From a checkpoint of a small encoder-decoder audio transcriber.
Model: log mel input, encoder depths [4, 4, 4].
Training: muon at rate 0.013, batches of 128.
Data: trained on phrases spoken by 400 fixed synthetic voices, 39062 training examples.
Rows from block 8 of the text decoder, named by matrix and row number. Rows with one number belong to one neuron. Each number is 500 + 40 x the weight over its row's rms, rounded and kept within 0 to 999. All counts start at 0. Numbers have three digits each. After the name is the row's rms in percent of the matrix's.
# fc1: MLP up (decoder.blocks.8.mlp.fc1.weight, 384x128), inputs 0-127
# fc2: MLP down (decoder.blocks.8.mlp.fc2.weight, 128x384, transposed), outputs 0-127
fc1.78 104:460533479592512492502537453479554458560497535564477446490442521485538505507487521484497423493510470514477444488520496463489449539490504462470471553466526531557533502506485533566383502511460454509495544608429589533564487446452486513503482542469486514432481518502483584499536423489532515465486472515593564436519477510489513506475451499530534502433447487586485513487531514468431503543502
fc2.78 102:549515472471389476439522432514511418502529582577511530419448559525513481464490531519533496493498452524472452532470465641488487486509509525425558543418492529496519514501493503555447484501465555462545501513502442549513463436497539488527474504504475450491500510580566511521551504579542512514446487499490538447510485465480520533466504429532490569498481486482466520470451493527475537475562
fc1.79 094:535567533566473508490492511450541533469504508504492502514537471457525482470549555447487478479490536512464416499545495484539466489409514551477561460462482562590473487493496540501429548523484485542481527500520594569505483550490471568535527482459472467480483487521562558450435477453581464512438458526465532465446586484512502475497498512512451477448552520471519421553526478469410459528564
fc2.79 100:511507529592504513560500462455523493506497490540571491489497479468512511477407511474495480486468571472510478521495493497506540471467550495416551462518485544487493489455459538573538476502495517495475454482519508573540388583454487464537527527439467509577520455534458504498491499522541420631524483508510490413475518484526473476498527453548490565517588497515557468421513508494450479433469
fc1.80 078:494502525433430471458429500487490550470493550565486456493486478486567469447538481564482468477507517477415482576539511497508528561491501430423595516534555429524509482510517551464454510491492480486471474510496601569506496466521516480477482483439530572539456441464458518528504548473483533514505481566487536445517509472515452455519488477461506514488529504604503485591480545526416492551554
fc2.80 080:508456513491493492518479522526507467469489485527463503521553517483592458423567534515553476465542520443455499527456551437503534465484474532495569449521546480454565551451506481542551462449515474533452498469451614532538505534468537444554486553464519462498481407494506503507484521527461470532434482475485574436502470557503530440543453517526514437519500557548536466513524509510521437384537
fc1.81 116:455491503532500470519539476468512584478455567512503479430541492511458454531448513472552461530509503446469495498542462453556482557525586435505490538483504458544507464536429536511491445465431491565477446493455553470527437549563461510480469500496538496516485508515455605530558529528479481557553443493483518493561451508471420523480454514559453457493488511519618531520528450562541481488470
fc2.81 113:504493475534451493477593495488424496544468515630516456463549443539437521520481589461544463512493453512493497524545463468550518464488489424496490514535557507488486551458465554516522488547471463468452475517490523395506432501486509523477514464510596476504515479520482610521522520537471541505539424495532512496475466517434416579444479509558498486485512492524501482475573463531543501472498
fc1.82 078:485478506527510508433475447530494460520498539487423539488487499485494454543493533457615437444460591552533505479497441484492501505484543465458551488467514482521494504516507564473488474494543502499521478484454579506594514455510440494434407550532549536515531525502493479487506491496471525534503494549438584377517499484473474544528520455460528571512448512546500478481583471468472466490600
fc2.82 082:503485508495500553402460513499440516526453524533470520499442418554553407489540459428584511468492510488553470510542513456514455520496510513419548500537561474559489488378477535484540529450500492530513452544466501503566534531535517440451446519439500605543465530549471466480496482461484521521528533516449504506566482471526512543514494494454535486498439461560553477562529495473514488469549
fc1.83 090:487528527548517453609527480440453488477557521477490464503486494530493466453542568452523527487520398488585439509516448467560535522576502452521469491530458522597440499522554522503482490494454523578500488592495563482510421506546465549513457449539507501471505543530474515460448451464529496515525449516551497423513510409491507447555463459483450531520481526556503528463479451482503493511501
fc2.83 093:484524547547496496506499540427482434534531526518472477507526428456476483479456537449530513471499507437512458506511558476560569519530524524511482560520442557450491480482570489491440531427539531460531501568497509515463398443525503536527490476516484547510482476484524565515532507551431428571537524511489429443611502513501500485457453392482504448489604520507528550492468486494524471472493
fc1.84 108:519525466500463431533503555487484541485546558499562480500488444529479544476534476507483429536534486522535594417595452471451549526476487437502521492516498523522496470569556514506501521440473506538499457494524565483487549508470513502445454515565535493524542451527464573534480472529530578545439517502498436493518410464480444503513462485344472453510522464519480487483522556507472517463464
fc2.84 104:470465488486480444493493493484473519409483501519475555410517518482463501524504527491464467542508523478484589526512578461456517458458517467517491535573548561485514484589464436522453495474567500486498439544484521502505499532420558541430438488506513494489461486487549531611443474476519451490408516521484519416515525541556503446528544552500488495559512490552516530511457457554517550423547
fc1.85 097:493556503513467531392459462562526474503533538474496521488551497501509485469470487508575438562481491501499509404504513489488477587417463470429441519491516476422449499475599553456522465511502502523484506512510565525438517492458511504548442443509484541478541476478534532525536509495493536519518539479556483514480561473536512538541396506454506567561446538488478480503473494428542578563454
fc2.85 092:524487487502564506441498496630464451464535522494454540457529453497480366498572518565526453520484489538539448472459437549480520530452470500525494448498509575509548469473497505512519485433583508470468486508523481513429554601487524528497495488453550484471480539562512524524512488494524496485448445517427550454484498506541497594506449464481456499504511559432511507490487537502468496575515
fc1.86 089:515441518552513482522456476531528482517470462441432482572496504485496563473516508532599410498581524494517463466553513489513488579605445420522470467525515454532448500554439445449502473512440497528482454497539572509520472428475483549523449521558433518516512588487534487501470519541498473515558476547474514501466559481467473507534494537447494468564477505592458499561509500466487479491493
fc2.86 100:540482505537499497505428497448507533507530543489502462603459458498486613445516565529439448503587472507498474500512487493547463490533404507523463520458529553453490473487537467545536504470472551463450535529565487457499532552509586562547490550467463515412520559509530470492443487555505414490519520484442461525508494462453551455510490519552498452504484483490519555551511435436494439485512
fc1.87 082:477522500498463419554476505522543487457508535507482482531581458500504530560487558468555456507481436441457386481492534483510576558508503483464504510519500460566469564488517518476467529562438480464513545422520616473501476521464468515522536438493528435444463480526524454504572481539503509550484478505518552372537479502454498571497508532440489544530466558535505516473453498483471518524499
fc2.87 084:481552536513458469471498546496507519428500501540512426466494466500490544456525528537599433452479426458517428488501535459519552499496491455479530473558520536461504448468456495518504508513488571494572486504510610445516551483450552539502501407414558492543466510511598463532493525483555468535504504533495531441543468485490512493499548494474443509512497511556510537370532521468482531451496
fc1.88 100:543543520586464493431426537467469495458523524489457471509476531554601485536538449493505465435589524526565502387549498508546455469448512445540555489469539589474460483504521479454544475485502446499598462506506590580504487494464475472526506501518461509432463483554500505475464462484496551471416494493467525463490511497566527550562482455538512522469513484519496455458502507488505519517515
fc2.88 125:569476514476509514514463455520491468528474544490472542582514406553495412448556536473461542475489510519515537588494507458437444523495532536526486480468492502493506481499469435541498487489543472527533434509481539562458436529488509484467474541474539497506488506555522475530499468524561411637513510497453471470513521490540459536562501540503453568493453512504424485520528480456491569524384
fc1.89 095:498525539509475529472481473545455543462505515449527498564466580470510485462525538561523445551526509532557574564573477407434512521473488539466461471501497533479543459527580508495449462560454501520501497454565601434486423508524542538462527468485570454499495547484472456477486478576535440486509479534479502473454555430485571466539470489422486522467542501520451468495497430492486507481491
fc2.89 119:497466516503427493466353546450456498455499561544496470489488482495516470493467403534564492522444542418488493564577479480434549562506518487469489501538526496474472427500506559504474454448530501527503525502530523595458520520546462582548476569491508492496441475526519486492459530542487527457509498494439461549513590500525530445496461515493465478543617515552487511506481509514503492500497
fc1.90 108:492425494447461484527455472480514476494489494518447428496503475518531451469573505493551554507536473554543568523495491473478546506457477479537474416555437511537485532504484537477537495461472461556491529494474565495553391548515493531531497526484476560497496496499460586611486508519542397568511455477538522478474539422517517504504491495467573507480463599458528479444470430501507491563479
fc2.90 109:497548493438437550512467472469444575465474492544524493568485516489499420447558438539509577511557524440517527499499481455491519528496502466571502490495443519441520463408514519454546428453451465479582604467474479543545514436458482476504536511506520508510491464479531496579507560517516492497451574447523520558518448501580451522448520569484551521513474486481487455513438520491524532518493
fc1.91 070:476491512547505478519552481469470520480489521508503496512510489485432538466502490538557456606539486494498496471536532444543516536508469516503502482511483472502550493526498499521519493550509475489488468473585649478442487464496450569512397491489476545407460522501507404483513505561497521435512517525532465416463520434468537465525530473481467516635474427526492494498521503490525423555537
fc2.91 067:508452449498494511507529520519452430512553538450563503481572534463382563490455467514529442550490462512503397500480458494534553588575420487491462526562523550486434435600510449470559465512502498466488506515487548479500562447489510560441520552527451543506538530466468502494516438582499503521468475468528519511454501478459556488521514496505497486537532450464440492538487521526509518527469
fc1.92 102:466540499483460484478545469457533472448500524517516442543495559496503520489515514538476365504464518522525521549496468492561497433441522535475487597540494452521485544458552539507525502537531418502505474538453557543623506504479380512546540508464486551494482474516493482542524466429551444548542474542482471461453508441503558539478477536428434502467499481484493445533477548466484503524525
fc2.92 093:476495566438492490540461463519450458491518503527563550513531524460551437539523450495509492513526503501453503433528499549584490456478466533495488496498498526553454581492530416556544429500419506526513519443443438476445502556467435494533473461472528571568501454496448599539510490470478505541471526513449517514524463534486523539494518552472504557477523466497429561501422598483524499457517
fc1.93 092:490465534489454491584366483399514490458510461470465474492521563483585446470540483484528430466645531529515540458541439479512608514500511500510518518550487543510482547544505480417472476477470532559555462470510531486514485479530458507504483521533534477508532507477466469515458495543474576517440478482501515456562436499503472479471500513503480497563521547470559492509493506476423478520520
fc2.93 096:461506479515494488502457519474588548452394506493494538446542480543521530474511451488481453468495494577544510563478428540461589493501480437526503546559474459461530505450565468511460499501508491579496522527535506466534418534419507521507497515508472479488498492474515454513391497491495582471492543507455518461486497475514493530515503493518563435557449538458582479614542490439539532519472
fc1.94 111:511475470559551523498449532548488502519551464468496480483465535479515509486432490456559470459373498442576533516466495458520499543494519467481596457526475500440485583513468505447508433506528482522533553504515556494469478491537518556554475454491561587495485518502482506570583447487500459579555465502514527434469444434563512491468525488461462458489577491499502507474541563494430468497502
fc2.94 118:394488523516583467535482484599481459451441470448445461542503497426513475492490524534513494498471547529508534486496508499527515502504526507460529455516484622494533545529478516491544534543487493506486528462523502451472599475530530517495429458525410543452477498502476575528405495460494551403514514453520497462574525472533527549474499563471543449452532470500512487551456464563478485518498
fc1.95 113:567455507545470547467536527507474554507500503437500517547481489457488476464530483496429490464532538528391442536473509479503430497548475489512459514520512451500497546412509542541458505496555505531518514503486630537477487412444452538516477511528599482487492407535467540522478424428528476445501490541505521526458509506548525566507506481453526505477497545489523538481539591462492585486478
fc2.95 114:509492505574526481508546576476550436473489496439499463524514465475527518512520542518506497513498521572456521511491446497464518566517471527437439539539534500513407472469447508487434561519423478473468569378515616479555507504509444491465523491526539512520562482464529476447551451458502446466480514537453499534493462524518582486466555526511527515473487493558526509494469568468503496514391
fc1.96 073:524486519477491440559465498414536534481561525434454491491498508551531496513523482471532472490545514545484496509577498431510512539605520487525489499471487481500484469533531481541490438451517489481555511525475560459423525477475454567546476598520531500488614454510478489509466495573472565519459437470504517444512433405544590510491444443471469456499491480503510467514453563548454518480482
fc2.96 072:512489597509537432460451485507488524469410525509524498479497469467454499396505503474396528519471517478460584523576510544480559565541503503516505559527513442460464517513456477478488506521487519539520509459508510483494550528471530601540497501513444418589455414487452508590507515512506474566583538490448499455555532476491478467501417486466506511454503489487516530514547450500511510478520
fc1.97 086:514502439463438517491513493528452537448494527509523482552524504557575505536454442398536468471493445554496452569514465513527511462449552423535488581487496475550527504525515499445523509486484491517490493542538655483547524520444482476601504495567511504423531428497546482552501477465496476488458492516518518479426530434481473515529523547430459496499563467503555501472493469516502519479451
fc2.97 083:517521468372544513495506455565549485582453407478509494446506537478566547448549495480489409509503454440438446463448535497486480490578520523514449519560545481505473425488508548544489478518526508511534572520488488561509475480459515476513533433544480500584565488479499532502480528508477446567485518510455497463435500505475489589467550551461437505500544459523471492529496561505515522468514
fc1.98 109:458477538517585483583492493515479449529500427470497524528504541446535446465520417495539457502599491528490531507504439450530520492468504484537461475492500467532544513613480485487487485548545451526503430505534553415488454426504458571491380489541540513425461492540469543559515426487512543528496521436455499493462510493527528466555510515496497518533541471566472554436510524516481506510494
fc2.98 114:479480554541524469502510542488495509456476527449460558467523556417468503483466458452571411555550565518464491538519508461527540497461499515571423490517476518500491479539465562529453493487498520528474520514546512437553499485459414584516409550498477540452444540505503462507506410467453542474497537464541510465442443543545498482497511520586497482513564417539487474491482551581522478508512
fc1.99 066:488498490551457478574418471361463524563512495465455476473534484517520529453531464514524508472496493532488496494501482526521548512520450518547456531506491490568552493486536478421373474511473482576569474510463572500511539431503477562461542485503434549472512516493536504537541527547507524476521522497559513474550477501491489507495470456411558496564411487508546519436469492466461521467567
fc2.99 056:496458522481486504550433521428461495551512496450428490486566426591498573448511561517502571469496534545456469507445516565544506461474406568573496483516497483451608504487527526484433514522506488490487473485574555541495509522485487518477523464440462543461462502514536464515547507571519512529506470460471549519536531542483473483465518413506499458524451501523516462448524477474530560404507
fc1.100 108:502489544522513539431520484433453506505401508482447431470527540442496529522530490517522482488506496515556492486518485547440509535473545474473416463486506546510482433530523495417451553484480517530508523471537529536488498476494490534540555583509422559423549538499483571508475473479471491510541508460546534481485428436484457538553451489383533548484429514513566509545566487497475560556534
fc2.100 104:534505494463480466518519485455497535557455499487517518489478491493524526489478502469522498492522499521483515459497514631526551552477519466536470487444549510534542508416585474505458543495433533416507557461512501491503572512465473526503532497496466403546525527490511548589524481465422475558498421460473583496476443442442508497467493495484520566483506508448485600508606479448517489442478
fc1.101 090:509440456590467487448500446424527538567492484515431486516445560462567494482469552558493495496510509465469503528516514459448448522523485513488544549536481490498443532576519496505488546502503481594530455504483562444571447507509480530479477521481474551470510501510492495534498523471502390574513542484562478422542511493420576487525502419536466534448541510515455468548510453435514491502570
fc2.101 085:498490493597534497525490554458584505502484470508502454539430453431558479438487510532502474515482510537471453524510528566467518534463513478549542620471483455530581512432490520527472523472495568500442560482528497465542529485472501478440477516525426458504516528566504520495490563517523514581506491543543469449477494503455549489467528438470466508357462509533445456499507508463540494443495
fc1.102 109:476510454529473484504488451477502536457512463478499483533515566475516500410528475545449474518460522470498400551549569534495487494508472503500469506479511488487522514503454513480507466534439519514497490497518615592503501541456501550458597516447523551487582442483485511502525636469511540495458511473533513551428494433564450512471489452475465490475477547552538505505475535415471445579515
fc2.102 109:489480509480542457518392514513503490468519549503481546522477461508463474457520498514562498453535512511531447508482498546547522509508456452492476506434516459486473561493482502513486429489462520498426478479471521586479631486567526532473517520448426479550496429526460512502542505497449491496529478468545460588533643551569448507497533483533433469497511538543447515558448525524516465485466
fc1.103 102:515470496590481445463388459503484500494497492546471544502480502496583451564449484507508488470452538423585541497530486465489523499554585406512498466456463526464484545551512557490494449518420515548507522472502563573463474455531472480547538503487533485518503597492444424555447459521467565526483563502527529491512504474506488504517507537498457487533487481504475521537558495390500474506480
fc2.103 089:481538476527487497439471475546552543469477473461514475521554494560551499545483538497481476512450536535461484478574556445449519524547524460517507487501470527508516373476508565549560507488458465602470469476499605462509523530465481520545382404492553523488522495551465482522482532460528490425485475475501522460496554481487503496497447529506445456551545459502495470544585479549527485445479
fc1.104 089:498519519622569441479565473527529528398605533490392474408503488448521498515467451453517458566485515508509484500520535496473511488485510493532524503518488492475467508438563536456494466495506473510499541481494567520517523528486452472471560462524566511458413455529498544542495502515504439506425488494536567481503463474512589496545443488475456521437586512511540510437485529527473493510493
fc2.104 085:567452597447478477511517529481588503502498515519435557523525484533474456496475493492561513532501506472444493528460521522488438491475502511506507531525480455463413458508504489453517474526588484412425448468500540568496514535510550520491552400487519519466490450472443568513506549530490566466495517550568489497501528519485446504487488439534438526486533519506480479478449415480532542608573
fc1.105 122:505480489564525505510451541538495531460509462554487498524495513454559458493527531482503494442545575533563487462520489487521491536425483532511501486499493522498456511517496529486504526508462459527492518526496537489400459485514461467513583528485507497537507545485474490552545398571486555553519472462584456385538560460516429454529567478395441523538509537476464447478492414553453483474557
fc2.105 120:448533503508557510555416523471475491419466514502445423547448497448543502516506534615488529551510486535567520527538552531532491521434501534488506475495445530439495528500530468543464458469462490601528554559491504472499441509536459528509515475461483434474514501524497500596482496441500513450457452498536488381540530500552476489542570525515538456523478512448551466456459491496473462493551
fc1.106 091:531481552559523537510420445403420582498495479424469460534489434523507536506529491479527496468465503542463577498533419465513448537495531493512587510500443484553476497501468432523465461503506503508498555514442556459512509526522510462507516476526528544542592464464471520538480449481506469526522502523518509490542458506485539540521495484394521465399475546571547455532440505555523488560500
fc2.106 089:556460534518504484544478483470480453509535488535473580405579495562538534449520511538462583458472540509539599466509490487499420523545510464511528483501429508549481511524502490546476478484460438515443543473487493465529464530517477498566486455479554537561478432534489574472472469518555515529486472436453482442543451546464468532451490448460578542487512532525553456478469415480516551513451
fc1.107 089:531588540580510455532490418520466489464517476514461446535485457462511423493493525485532474479502508459497487518473507498518484537454515469496560536525564474513531519522494527495457542428446526510491574623541635517527403448426491513462510505467515468475521476514502499503522523469479509585538506495487545495479446453507495474446454522403487426527542528473516528496496465546530516474577
fc2.107 098:443514535590452510454436504560505499496482546551497541549508532514488536508444592561497476485531478455417481603497539497453521466462509507511452476476538506529495493450430504510477489463493457399478569542429623538537574410483563501466495495464479555501528466446523545509498480492478560526513506515463463481468468484491543512468503526469486474499572462480454532495463514579503503506496
fc1.108 094:467523567557443447505387454435509605494530502571519509509495552396529455554536474428499460498480447468488542493464466471547565551488552455467518548477489482483441530525527473436528462504529517551511527550478558486459508405503497518472499485480469499471571532532478516434491553495545553528458541505552507474451486448567472569551503517469520505550495501522494460494513447455508517474490
fc2.108 107:455493509590583411479477517498471488503484499505438604506438489518483496522577514424534462526530521568486456493522497507529524489467504528567535473495514478433453531463572497591514453509516474550486497502457582435548413479483484476551525510468505554531487538494518452494527498476490389440489480511453493452502568517467512494580446487498507506527515522538500446550447450555480499466529
fc1.109 083:499527505490505492516504418478516493501462523494434430501460566540491504499559477565498407466481484425549486498492432422562517569497518511417516485556487529545495541424495562475438463524502504520526581507529555539528463464557495472564425583503511455505573466568502510488458439513491551547490469552515434491519508509517529471446539459490478486459463457524530494542588480450466485502488
fc2.109 081:484545532581523510518520513526555535439454510476507490512511500608440546447520483486418548449511428474498532508450461479466484535474539517532463475527502490548481439475471511553530383492494446519506552481560498439485457506437522541647435488498506425532548553539494518495561512548508436522511439468514490471489472497506576562533475453534484474491521475508474499477522504443526479474516
fc1.110 134:503494516566495447490534487481469523517451560467516496434500514479580538455509498549506520478475522499514538472522425510501500558383525524484521456390538480482519552555574552527554451456479529480471424517502553502501504448491442457538481531523469483467493546481483521463470511522500497515574502571567510485494478544502454425554492457437595462497443458570572476497480476506478586501492
fc2.110 118:546468522425499476553534574520475467543519484459398426486511515534576425456463548548538554510475484456519521452425494535467540522504449448484526504513490501408585517513493508437520503512449543467495480527461509443520547556490491431541498473558503525493513559478515532517534512519501460521471489431518417487514510540537526467389492500514489477488547570498563512531429569496487549478489
fc1.111 104:401460526459521509546458472517517466504514480430513485520497562545475465466513521559486516535462463529502567539526573501488559475457511502495400522495535477499551489508552530475531511558469402582554477464510585536497520524476488488533463518481504567509499481578497547521469547469464435483512522522453486445548459433488464454516481426443414517520452505459500454441492529462499573518569
fc2.111 102:465429558489440534519444497402467481461472467502498470504543471531540524489499507486504562496498520418422459520528516530490512441448522551518522507563504457441569471490580469575470493528537486494501527452487552539490526536509520506505488545456507526480515467496491508523390516504456509536421573450488541485469484517566569483513518517420453436497507517535534538533537562521491504371536
fc1.112 102:440450541521522472493418482502466528482457566471479492504484513480507475554513516550493500470539529482533506480449500492458479606568459412513514490539523509452463489567532405448463488542483465507537555587548549467552547445499446542548525527544479460493482496515533538545495543504453523541502570515496486481489474439444485532501505500460450509461459542428429600395492511518535528500522
fc2.112 086:447460494501500505468510537476529486427481590444527534518464440494527565512562495555500476507559490489438508473483560495426502548575516509498501411546522530456479438552518437520521414521547448507510557488527542464519471481415516516504538543549440437551483521478508503504541532497502458530519497518472462546539485452461497573422512506482494475445442539503426484477510557498599544443483
fc1.113 114:502502546526506469496411462482505526509565459428473461476500513492525491515503472491524464523511519528519625543495490546535488550483433484526462504498489525485456494510483574449524523513442457508530509491538604492478509511477397500471478565501447517498419518594510575488429542454516507549463547561488450477449450434514461436522501529456566487516527440526467544465503525515448567524555
fc2.113 116:510468476456485509535441500484509513463510546523493449444542493520531433451525471539532538445568486508528463550405527508497476469541439444437483449529455542498503454515445563452575426477505511514521555416502505529513505482493607489474472437506482560488515581563544528598506526529491448516487520499473463506535523543536486437478455524581488595505564521469506498494522511480451468466480
fc1.114 124:545484497478462524432467532509554546481535482574472411492512525500543556447442498519465470385486532502496476508497542510478517641502477462515565487472476491459463481464499482454512594493518438526497547533487508544508492517508439468536514498518537493497497503565490537454541551385501483544494562498590545473488500429538515496517416515432513541421526512483484492469467474480512526511546
fc2.114 119:554468547480476479474511541532542497568528477495457470477453479509493522439545506474504541439513542552495513499446504513473490532541474493470649450511425463490454525541467417554463498508485566444506570521489486545468525522476485495511501537547534536560450545505469508528500558499520414514512488518562529485551558459520483493523384523434483543483487485454527509489382488431475483540486
fc1.115 103:516509500495438475436440518443569582493454499490418479449534578485509468504464510560487521444370536498481472426521543427539508502439548528544526499501484527515483497598532493453526459427508457485482504506518527547503453533501460480460493519447471492494502473534475531552552525468570470479454528524502592498586528446521545550544543531482523481535495519497472436513490531453499560480532
fc2.115 094:539460513481485447539468538498493464501461520496444507502506540531536512494497590502476486509450467462471456458578460441395441567485503451514523546509450410525514458496547471517521436509527538520493466451516517496590492575473474497489614490506468506515440489533482497548563492467487397454535491533556541434540550496511487506513468474491496540554513556521578457473519502442495584532502
fc1.116 098:488514490581478489473447489456530517426504560530428479476472544426529510442463491583447433489462581541548551421505513539446566512509545462463443495532507536508514490524478535451571592512503473504463484520452520498548558491468482474495458548473492507547433483480489525514447516453505428542498581527524513461484518428512431481568538534512424559481453468534520524512545552483483512503491
fc2.116 086:463442543532537524512513494519501520596436505501448478486448437470526454455577472507522458485525523423498551468489500520435468486474461448483499429498514520451485489462549517518572520549476537504519449509517574519433488557411480570537511544503526509509539450489528551508463540442490455478423490470549517536504477484499495496505521536522477638462487506552591444514567560472507481502473
fc1.117 087:483448447507510471480463462474487613495517501494400517513517559554460489498510510468547489511515491556521558470589575484514506601480520426498434480458491482490440510498532499427475409470490488547478521526538580481513590499375520520563566557473519505537474473523514490515455501500492574514478510509490499483522492491517431503512554516472501557511459559503482499462470515454439479452482
fc2.117 100:518508485469546560467478481498520503556454539530545438519440551533474493455473461490434518516544472553484479594493466562437566497501543438455498578477519524458466509463472452502497496464417462494454457519518522535483545464455494536493449429456529527448510495524559527530523475537501473486549495528456487521553486607496501498463500400447506528523451509596507562493491561485580504536445
fc1.118 100:500515465543532444451539484451493548481595564453497488547476494474522478489484522475522479509497506621525456454558507591527494485454540462417446519488528528549491433474558546556494497455529507490469491572460576551514529502481470541514551450462467485490533481480530535510471481450555416474492498485557487441388535493487531505542448465503510522433511486534514488475465548466600493479509
fc2.118 085:535521502489457464536536527494458522637525513498427545443484492535501497446484532515452471501517533536529453479470581517547507463464508571498507493467518527496469492493492577453477491502512482402552457481433449575460457492467498569547461422519547492420507502417444509499521508519562479496526532508509514487466533506490543494456545436484482569534518483529566446511410566491509495451554
fc1.119 103:518498555524477461576423502493488578502449502458498507445461438487497444510470528602511421433486519414482486537561462522501524513503538523538496514550453468507568487534583518423443550489510469500510488530494575552480422510473477528513553471431499565497419565506483540557443434502505520516575494454481535424516483526488511489459506507483488485453479501503497474528479578538540531483527
fc2.119 114:492481468518442542505472574485477516537488584448541445518475492489483592519516455537448503509532522468507539566486576473407581453441505484520550512442506478481536482502519531448441453468460541508518552447512550433538463534471570501471491565471535474524544417544541495473517435479430467524515520435500433532495487497515525507474488479528482511479599522484527499459517498581513466431550
fc1.120 091:513491422520457455596427496387539445473462539408446530521496481487480483457559503499500483537502598499520539535532503506471581536529525499445468491525460515537521502510491534506500562525462501475461523512554566515487529471518437513508440463477467454438516479528547479493519517581539490491424512562507473461491488518494551535545534456475521522481451529555422564507462483461507567536420
fc2.120 101:531598528474518491497439510476524568545495546425540453438438507539506501417477494473481525522505590462563493557441481447566525435533439487461463478539522500456531432538503513480529495532541513512529474512572552478448517490490467531510420436503430498473511446527511482556505460626523530473472466471482548449494457504486564517517497493464445535549530483492513485533524494469519553450548
fc1.121 114:430385443506534490585511460481515524490514510439467455487545500559506481540500490501546466529513529507521499509479473485582487522505563498503447466532439436542371481618534584515508513456544484529503488548477559446538476436523492522467476429485505466498466501516492488496453536488493552459427495521520476479524465493508542505470442478531501503486522559484605486447575476543530533494508
fc2.121 111:449477545485490483489601532428516505496486524496543452488545436473486548563553486514512439558485457508460514514489495478551456539510416483513464514553500397552521511570452511497558490552499473499499506548429481475524504502441537513489522545480449469490491494533474581532537560542518515473513472546525494503484527492453559562443450417474428493470503542481480453468452476565623450490490
fc1.122 107:392504407498483459560409529500474536522453508446475504490469463510458551493541537536483528490501401467530465497581523432464565546527503444477465487494553427550511512549538551480461507506499510518553528474470586509542464490486487564529463496540508471491531473514504467491470571524547576511455451569595524415463505473550509452479489495474475490485564503511483557487536522448492478514497
fc2.122 116:479503520498465471518429467493543505537519533545501492487539463452458515543542469512534501513505435463392433502437485525459578503444437465550520555530530453456527484552482460579487576560485509487543429516479494558515505516482482479502499533547470471490493489500475516518556511423522481422449417505477408564579511454543519537453511532503522525475500476543435476509475557562511560567516
fc1.123 107:520490510568454515508526503442540501488514464474502439515454437499538511440586479534528454498506497448463467516468469437454592495504482537507497553558419557509642470502513515550450429459484543550496480466536540544475409490507503485497541560540486424459490482528498518562427483487524479487466524520491485488480499492543439587496522487515491575495448558499507514498482473534512547531413
fc2.123 105:527537497554458475517497486517514466522470538454506542494481437521529560392422503492447497474500444478486467480374512546462540482476505443532486545483510523552556472515545524500493541554559521519440528421501450562536422559472519554462493573529503548486477457574482538512539495494491426487424489525508449519455540542548425501481534462486458493510509523438543546516482460547557513533507
fc1.124 089:542428493599492480456473545474533533455521506528508518502531488510580467504580572478518435474482588491448490515451506506428570461551512505494515445477567509540508452543507462517494435470516500493483491411562571510499526545495442464537552466495467477537487504493505462516462389477543513520493467556542507471467479437475497526635474498472466507428496470466501493478474529528510511555541
fc2.124 101:540439462570539506526486495503504528504550498563465445565431470544571483466470514527491440484431471461479556459407577428450529451525518479462514537492527447518501427509462555529560455462506582513508548455484551526506491470614477488571479450502531501519515483521508491543427520606474489485423477490394529513504524503468523531527468510504505500503502500558477468495499512492522508461521
fc1.125 087:501466486522505477537427485540493491474571518504511455444448541472492517516545522536474437445529542480497565496533498398445549496497488495501506510507488483550503472543564503518431462440545539470513559437523611479436477448555413526502478424552561476509455537435443544441464547501545496522473490487519567530478480515510583531532492533502506463569482444477470525484502517468513554446562
fc2.125 088:511500421493483445525466516404512506523521583475499492533543581572503534507430511504515536478486495432530511464517530478505497442471453518513482538442473431492490498511523590406476466461535491502509499477524541470546491471465521498496485453545493550563475501442514443469504489498465538572472448507587504534474504555554561536528453531506510428510535450500518432467435534561560473432578
fc1.126 089:400505544506521495502494483471432546498461507521459456578503471560544511520526457482515408453519504533456536483519502516517471591419495409502466564506520480464479479451420503484540543511514508579523523558490590511519521449519453486476494524458521495481532481454453510471520490475466430542452463575502524451407457485518529554524501470490476529518499485555572539461548549494529496476593
fc2.126 094:472546516482431531486533479528469551449436435531534502542454472452550436556578527490554502486521482464516518566487518522536522517512521503495493437538454443527464528512468435457598501548546459563511567493549500490535434501527459455502490572547465483502509550511434492494396528508507509527484496483462494512441457457480487540473587444551512514521500516461498525424493536539436457415544
fc1.127 090:508563504507507436479454530507475539451454458475487420471473549470499459526543531515488439449495498485580535470531468497472574556469541503402588500432546479444531510498546505472523491462511535515500521536545540551436471558455457535519536486504453513405472464524458470471553410490516536528504549513502552555427507496531521481501590549451482536526563498516482528442526484508450463539449
fc2.127 082:466578461569547467489509494598451517482520547494455485477442572529465522482487504508544427472474490572477526518460505437458451527480549518420455503479448446481553456528486524434590467434559550466552532504513600534545544564461441521505500525533532504507431454491479524510489530480523465494493473486525482548426541441534501475494453459543461507519495490556556457560516489500463520518467
fc1.128 120:443514425542471492490475495522469522567512536556505535544454470539564484496512505545529479552524571477511462584551550462524512524414483501554520523433499511521509447533515514482558569508431384525478534481599565503501475496506461491554429524459491463553472505503510504533469525532493566488504498478431505481488456447541498545541424451431472488418461490525427483523510483499462439500501
fc2.128 124:483477482472480472517441579496487521555476526526464546497450515566492454513484533540474489511514515405491539485584477477490501585450507543483483524485554499442483454419468522534449494512479455553576455513460503525533441524518461499542508571502505457459502552520465544497488478558469509577535482477375551412551539491572505471549454502490478506467466496468510553482587490487515415527518
fc1.129 070:521545483518489441481489516467582486490545544428473552500484513494508493504483541451583436450394599515531508468603517445493529529499524436461509478563509479528505451603557525437441455509486507515517465492498567543522554488553464506507477452461535536550481499510436486515477493570477416513491517555521557482513501484545530543459454544488488516452538447493497468474452472436469459511495
fc2.129 065:512529485493450524491491533506507464569482518506563511459442453511459494513531513480503478476436495526514490459578550528404449538477505497486522550569521511451537499610560480473499467541492508493563410488543583542441545494533414541564502455473420517522509458523440552474497500533478476457471496509504577514549428538466550549521501490507518470499515496447561426502439474421498478469479